Rows from block 8, named by matrix and row number. Rows with one number belong to one channel. Each number is 128 + 32 x the weight over its row's rms, rounded and kept within 0 to 255. All counts start at 0. After the name is the row's rms in percent of the matrix's.
# convs0: first 3x3 conv (model.blocks.8.convs.0.weight, 256x256x3x3), inputs 234-242, a 3x3 kernel for each
# convs1: second 3x3 conv (model.blocks.8.convs.1.weight, 256x256x3x3, transposed), outputs 234-242, a 3x3 kernel for each
convs0.211 105 [ 78 122 144 135 171 191 162 148 148 175 165 124 151 154 153 122 138 119  96 108 110 132 131 132 139 150 147  75  57 102 118 131 144 122 141  95 118 110  96 135 125 113 155 181 160  93  93 118  94 122 130 130 141 156 108 100  95 126 127 135 118 154 165 108 140 136  99 122 123 118 154 122 138 143  89 175 148 145 187 167 186]
convs1.211 092 [104  57  23 105  88  23  65  45  25 166 160 123 105 133  76 120  97  81 112 125 177 167 133 185 118  94 140 157 145 133  85  93  88 106  67  72 158 145 106 144 151  46 130 153 126  96  78  99  96  87 110 112 113  98 123 144 170 141 123 122 115 156 115 119 140 175 125 116 156 129 127 109 177 132 112 172 152 125 167 126 140]
convs0.212 099 [ 84 104 103  61  77 111  95 131 126 110 135 114  93 104  95 100  97  90 139 144 139 126 119 122 132  97  94 125 127 124 125 131 141  92 101 110 139 104 137 121  98 136 130 115 140 144 137 120 166 157 142 172 162 137 122 118 136 128 135 137 112 120  99 124 130 114 124 171 149 113 105 149  99 125  59  97 124  91  92 112  87]
convs1.212 098 [162 192 178 174 174 184 191 205 191 121 152 144 152 153 146 154 144 155 131 117 154 101 112 114 110 160 162 114 126 106 123 157 106 108 107 103 131 169 121 154 147 154 147 195 174 123 123 134  68 135 133 122 153 166 113  84  79 145 104 113 119 125 120 122  74 129  94  74  81 122  70 108 112 138 194  88  84 170 134 102 170]
convs0.213 104 [172 159 163 181 176 178 155 159 175 193 206 191 185 174 189 145 138 141 137 118 135 135 103 104 135 108 117 145 148 137 176 179 173 179 180 156 124 113 120 120  87 103 143 146 139 140 143 151 154 155 148 142 149 178 146 133 112 155 142 121 129 112  98 145 154 180 141 135 145 150 145 182 140  94 126 103  87 109  88  75 124]
convs1.213 102 [117 106  44  96  97  88  57  79  84 140 171 195 140 123 145 169 131 125 141  79  78 114  56  93 107  99 118 139 184 170 141 164 174 154 171 174 143 165 165 138 150 160 169 177 181 122 126 116 116 132  70 105 108 103 157 179 192 140 171 158 101 138 148 127 105 128 127 104 130 103  82  93 128 113 145 113 114 128 135 128 156]
convs0.214 101 [104  83  80 117  83  62 134 123 112  83 104 107 122 120 114 156 126 132 141 114 119 142 130 143 159 136 129 114  96 125  67  82  79  94  86  95 114 134 120 136 140 111 123 111  84 104 144 132 113 136 135 108 135 142  72  95 128 108 115 121  75  92  97  74 113 129  28  96  96  52  86 106 123 165 165 143 186 189 147 185 180]
convs1.214 101 [135 104 106  90  76  92 110  95 129 126 123 165 152 132 146 131 133 130 150 135 154 160 159 138 163 158 158 130 176 207 124 131 182 196 167 212 128 140 105 158 114 130 130 110 119 121 107 131 152 107  99 142 130 113 125 151 156 124  98 103 182 142 100 106 117 106  99 107 100 133 144 118 155 138 112 115  75 138 146 138 190]
convs0.215 097 [169 148 123 139 148 131 143 156 128 152 218 205 120 190 168 100 147 150  99 109 119 109 108 105 133 119  98 126 111 143 127 121 147 190 177 183 159 146 155 145 136 131 149 147 127 122 134  98 131 125 103 144 126 114 175 142 149 148 118 130 101 106 134 104 114 129  98 119 150  81 106 145 131 106 130 131 101 122 125  95  79]
convs1.215 105 [154 197 215 118 150 180 126 153 175 140 152 173 150 163 177 161 141 150 182 120 131 146 124 141 144 113 138 152 138 169 118 137 127 158 143 161 159 122 142 140 141 128 157 148 146 136 107 102 126 136  99 127 148 128 126 138 126 116 101  89  88 109  89 143  95 114 152 101 131 169 149 169  84 108  95 102 119 100 128 112  97]
convs0.216 099 [ 94 118 127 120 136 139 128 137 119  65 154 101 159 181 124 143 136  68 160 184 163 128 183 160 114 144 131 166 182 154 189 235 193  99 108 122 162 170 121 203 165 122 176 146 125 102  85  75  99  91 103 128 123 137 133 113 128 131  83  87 152 131 135 137 137 136 101 129 149 128 137 177 127 133 143 120 129 109 108 119 115]
convs1.216 096 [100  88 139 105  74 104 118 122 124  98 100  63 121 142  70 102 116  65  90 119  86 115 130 106 133 150  71  87  86  61  57  81  87  18  76  84 122 134 140  84  83 123  91  52 135 125 119 109 111 125 109  88 109  97 125 119 109  97 102  98  88 111 102  83  71  98 106 113 110  68  85  80 110 105 108  68  87  96  64  65 123]
convs0.217 099 [122 136 123 158 145 155 142 120 148 159 137 134 112 126 120 152 120 125 125 114  85 145 147 124 143 157 140 150 156 121 173 140 102 139 127 117 120  98  98 143  74  93 174 135 101 137 141 153 135 121 126 146 149 145 144 109 104 104  85  82  84  75  88 131 173 153 141 227 231 126 190 204 128 128  75 176 231 171 118 121 114]
convs1.217 100 [131 125 111 128 133 118  90  98 102 146 121 177 159 112 170 171 139 143 123 112 169 172 130 155 161 136 152 108 114 111 115 156 176 123 176 146 105  77 117 120  92 115 103 102 118 104 125 123  91 129 122  92  89 124 115  76 101 123  93  93 136  83  96 136 136 167 145 135 139 145 103 156 184 158 183 101 147 137 128 146 179]
convs0.218 103 [169 132 119 175 109 104 157  83  91 148 123 154 147 134 195 117 125 204 106 101  93  95 103  77 109  89  71 172 144 129 139 118  80 103 115 129 146 147 181 121 132 167 120 115 131 143 139 128 133 131 128 135 124 126  88  85 100  97 108  95 139 111  80 162 144 137 135 133 112 119 161 131 116  87 110  81 100 131 103 116 155]
convs1.218 103 [149 135 136  89  97  98  97 133  93 130 147 111 127 171 138 142 155 162 104 125 118 111  68  93 111  92 113 169 152 160 142 157 187 128 129 123 111 128 149  94 101  97 122 139  84 117 120 124 172 181 154  96  90 105 147 124 166 102 140 143  72 114 118  95 129 104  72 100  61  34  68  48 139 136 125  94  96  83 165 127 113]
convs0.219 104 [ 88 101 108 120 117 105  94  92 122 102 112  59  98 127  81  93  90  62 151 159 151 129 140 137 103 131 121 158 157 131 147 155 114 111 151 112 104  78 100 124  93 103  98 127 156  87 117 157 106 138 154 117 123 123  97  91  81  89  66  70 106 101 123 131 153 148 131 128 138 130 137 140 136 166 164 112 138 144 182 218 185]
convs1.219 097 [120 112 101 114 170 124 118 101 120  89 108  94 131 150  99  98 120  84 147 145 171 100 152 159 137 105 132 162 168 159 141 155 159 106 133 119  86  97 123  89 111 108 137 148 132 107 143 119 142 105 122 123 149 141  82  90 127  89  91 130  86  85 129 116  67  70  98 119  69 100  99 124 132 156 144 122 109 161  97 141 110]
convs0.220 097 [140 100 105 129  88 116 117 119 122  44  80 124 110 101 114  90  69  67 134 143 108 116 114 102  79 115 113  73 137 139 125 150 150  95 133 133 111 123 113 134 129 119 133 145 122  87  74  82  92  90  81  99  77  58 151 127 182 143 151 145 189 137  99 152 151 174  95 113 119 144 126 144 170 158 161 138 194 157 150 149 161]
convs1.220 102 [109 175 176 145 176 150 129 161 148 134 151 146 149 183 147 152 173 156 162 150 124 162 105 115 116 126  97 137 158 149 117 131 159  86 127 138 191 178 132 151 135 177 171 154 174 159 160 145 126 157 128 146 158 138 100  73  99 151 120 146 109 136 124 159 169 151 178 139 176 163 168 166 149 123  99 164 163 164 155 119  99]
convs0.221 099 [143 141 133 118 115 125 127 125 117  74  67 112 107  71 124 108 116 143 121 119 153 133 124 152 132 155 164 166 144 146 151 152 159 113 106 134 110 110 125 117  98  93 110  86  82 143 114 129 150 109 105 115 105 125 109 160 138 137 168 149 149 186 110 153 179 169 233 248 184 178 195 147 157 169 158 211 250 169 172 186 152]
convs1.221 095 [117 131 162 137 119 157  88  72  75 119 129 123 123 131 163 104 114 146 202 151 136 136  98 112 157 143 171 111 127 114 117 182 135 145 162 131 156 135 158 109 134 173 110 117 127 106  84 111  91 112 118  95 101 104 121 124 124 153 103 142 118 126 111 126 153 187 110 122 119 154 167 198 133 113 145 120 111 150  90  77  84]
convs0.222 095 [118 148 104 132 130 129 104 130 138  88 107 129 107 125 116 107 133 113 136 123 136 142 142 140 140 132 142 179 217 202 159 159 171 181 171 157  79  97 118  94 126 157 111 123 120 110 115 125 107 107 137  99 126 125 144 143 128 119 152 150 109 106 122 149 122 101 154 145 111 126 166 130 112 100  89 123 135  85 123 118 110]
convs1.222 098 [140 160 150 131 134 127 107  76  98 154 141 142 141 134 158 169 164 153 174 148 152 146 124 137 149 158 149 152 131 136 112 110 116 115 114 115 101 138 139 123 150 155 134 185 133 139 147 131 127 120 127 127 129 133 105 124 101  96 120 117 103 145 112 124  89  93 137  99 103 141 115 130 128 149 158 124 130 138  96 111 104]
convs0.223 098 [110 110 120 108 117 110 130 129 122  74  78  88  79 114 145  78 104 178 101 119 110  83 114 106 110 124 104  28  67 120  21  65  81  30  34  72 112 113 113 138 129 126 138 147 142 118  96 127 104  98 125 106 112 117 124 151 117 134 157 108 135 165 122 152 202 184 118 132 121 107 141 156 131 152 109 128 126 137  89 125 101]
convs1.223 090 [133 139 144 110 119 156 137 135 149 142 164 159 142 139 157 145 177 205 139 120 121 130  86 134 152 120 124  87 131 116  90 122 111 117 111 108 108  93 128 126 128 134 125  91 126 105 126 114 110 123 132 107 147 116 112  79  75 101  77  85  90  77 128 111  89 124 148 102 118 168 112 111 169 122 122 140 140 125 179 137 185]
convs0.224 096 [107 109 133  90 116 110  86  98  81 113 100  86 126  71  62  96  89  73 134 129 140 107  91  84  92 105  90 162 165 177 148 197 176 146 169 174 122  96 108 147 114 114 145 149 126 133 146 117 143 157 139 172 190 149 160 123 140 143 120 161 142 172 184 129 115 117  99  90  86  68  84 126 136 101 117 101 130 152 113 137 165]
convs1.224 099 [143 117 147 148 143 160 162 147 148 134  92 100 163 140 133 145 119 105 100 114  88 105 118 109 118 128 157 105  91  75  69 135  79 122  73 134 143 167 119 166 125 157 144 198 155 173 177 161 147 151 135 142 120 117 116  97 104 134 100 122 125 113 102  71 122  70 108  96  81 128 105  99 158 155 155 156 185 166 113 126 126]
convs0.225 094 [ 85 141 143 112 148 143 137 152 128  94 109 101 122 142 133 116 133 137 154 159 125 150 151 129 122 121  94 105 114 132  90  98 134 108  89 116 127 142 141 124 126 137 112 110 131 146 132 142 132 120 126 115 108 122 134 103 142 150  95 102 155 104  97 152 148 149 156 130 119 128 138 116 156 146 119 175 124 126 153 124 119]
convs1.225 113 [ 98 115  85 120 157 113  68 117 107 157 146 133 123 131 134 144 146 136 147 134 174 162 133 159 147 117 194 135 105  94 170 135 112 138 143 119 129 149 143 130 155 129 142 159 124 126 117 153 111 117 141 118 127 147 124  91  88  83  96  67 116 138  90 133 135 114 139 111 121 134 138 117 118 115 149 110  97 120 116  98 134]
convs0.226 097 [144 144 152 140 139 131 136 107 138 146 147 126 123 121 100 147 157 122 124 127 132 118 125 126 122 120 138 126  96 118 117 122 146  98 143 206  85 113  91  90 105  83  83 106  99 137 134 154 120 126 142 129 136 161 123 112 119 136 161 122 103 133 126 130 132 111 158 167 115 167 152 123 201 183 133 213 194 181 162 179 178]
convs1.226 103 [137 144 163 152 169 152 155 166 173 128 135 114 131 152 120 149 152 127  98 105 145  91 107 139 122 139 187 184 160 179 174 167 190 138 163 177 111 101 100 130 126 130 102 134 126 143 132 119 158 147 112 145 144 130  90 105  93 109 139 104  96 140 119 129  84  95 123  71  64 120  51  84 128 122 117 104 113 111 116 112 132]
convs0.227 103 [142 114 128 154 130 156 150 138 119  97 141 145  88 113  96  54  45  35  90 102  96 107  96  99  95  63  76 161 178 153 146 166 157 117 123 103 127 128 122 108 105 115  92  98  99  89 106 127  95 123 141  96 137 137 135 177 155 146 171 128 118 143 109 156 168 163 164 153 145 232 202 171 105  91  99  88  80  92 111  96 109]
convs1.227 100 [175 159 113 160 115 126 120 144 107 123 112 102 130  96  92 126 102  87 125 115  99 120 112 104 128  97  99 128 107  87 104 110  88 106 115 116 113  97 109 139 133 144 133 113 146 159 166 161 118 149 150  99 118 154 163 137 140 187 142 157 176 155 163 136 144 146 125 150 152 120 134 144 145 133 119 133 133 122 146 109 115]
convs0.228 102 [124 154 149  88 166 146  74 160 113 118 114 129 137 141 142 139 150 140  67  92 120  84  95 113  87 103  93 143 131 100 115 159 148 102 174 167 120  98 110 126 113 124  94 102 114 128 124 119  99 117 115  99 107 122 154 151 121 208 191 163 214 206 219  99 107  88  64  80  95  91 105 104  78  88  86  69  56 105  66  68  84]
convs1.228 091 [ 55  57  75  22  97  23  63  52  87 110  55 121  80  51  95 153 112 133 100 104  80  81  68  64  78 110  96 110 117 132  88 107 111  98 124 127 124  97  95 108 109 115 106  59  90  94  99  83 110  85  99 100 127  73 149 198 152 167 166 169 156 171 176 133 126  90 120  96  87 125  86  45 141 115  99  82  81  68  58  41  61]
convs0.229 103 [ 54  91 106  88  86 110 102 130 123 117 129 128 131 131 114 105 104  76 135 149 140 121 120 118 114 114 111  58  52 130  88  80 120 112  56  52 120 134 129 122 123 124 140 112 107 137 139 130 147 136 105 142 128  96  79  61  85  80  73  97 123  89 129 112 137 177  96 145 168 110 143 149 128 117 115 113  84  95 117 104 106]
convs1.229 103 [127 132  98 116  87  76  79  88  78 125 117 127 122 110 135 152 155 155 133 106 109 133  86 126 126 125 109 146 131 135 150 154 177 171 180 171 173 186 149 155 153  85 138 136  96 140 132 111 148 124 124 110  97  94  80 108 113 100 117 112 107  93  97 120 101 100 135 121 155 121 153 179  82  59  61  93  85  79  87  85  88]
convs0.230 106 [124 132 126  77  87  90  84  81  92 102 125 130 121 180 169 122 159 139 115 117 137 121 126 155 146 129 153 168 151 122 166 138 127 144 134 137 105 107 127  86 131 135 109 144 148 152 138 113 146 145 116 169 167 148 141 118 108  87 113 107 110 163 171 140 128 157 116 137 125 112 111 105 128 106 104 127  93  80 145 126 103]
convs1.230 102 [165 156 157 139 101 132 160 150 124 106 126 134 119  99 124 150 170 132 159 137  95 109  97  98 132 120  95 146 129 106 165 176 141 175 118 130 117 136  62 145 150 119 117 167 120 104 108 119 116 123 120 191 158 143 125 100 120 148 119 136 163 160 195 134 150 124  81 117 105 115 148  81 114 114 125 147 146 137 103  96 111]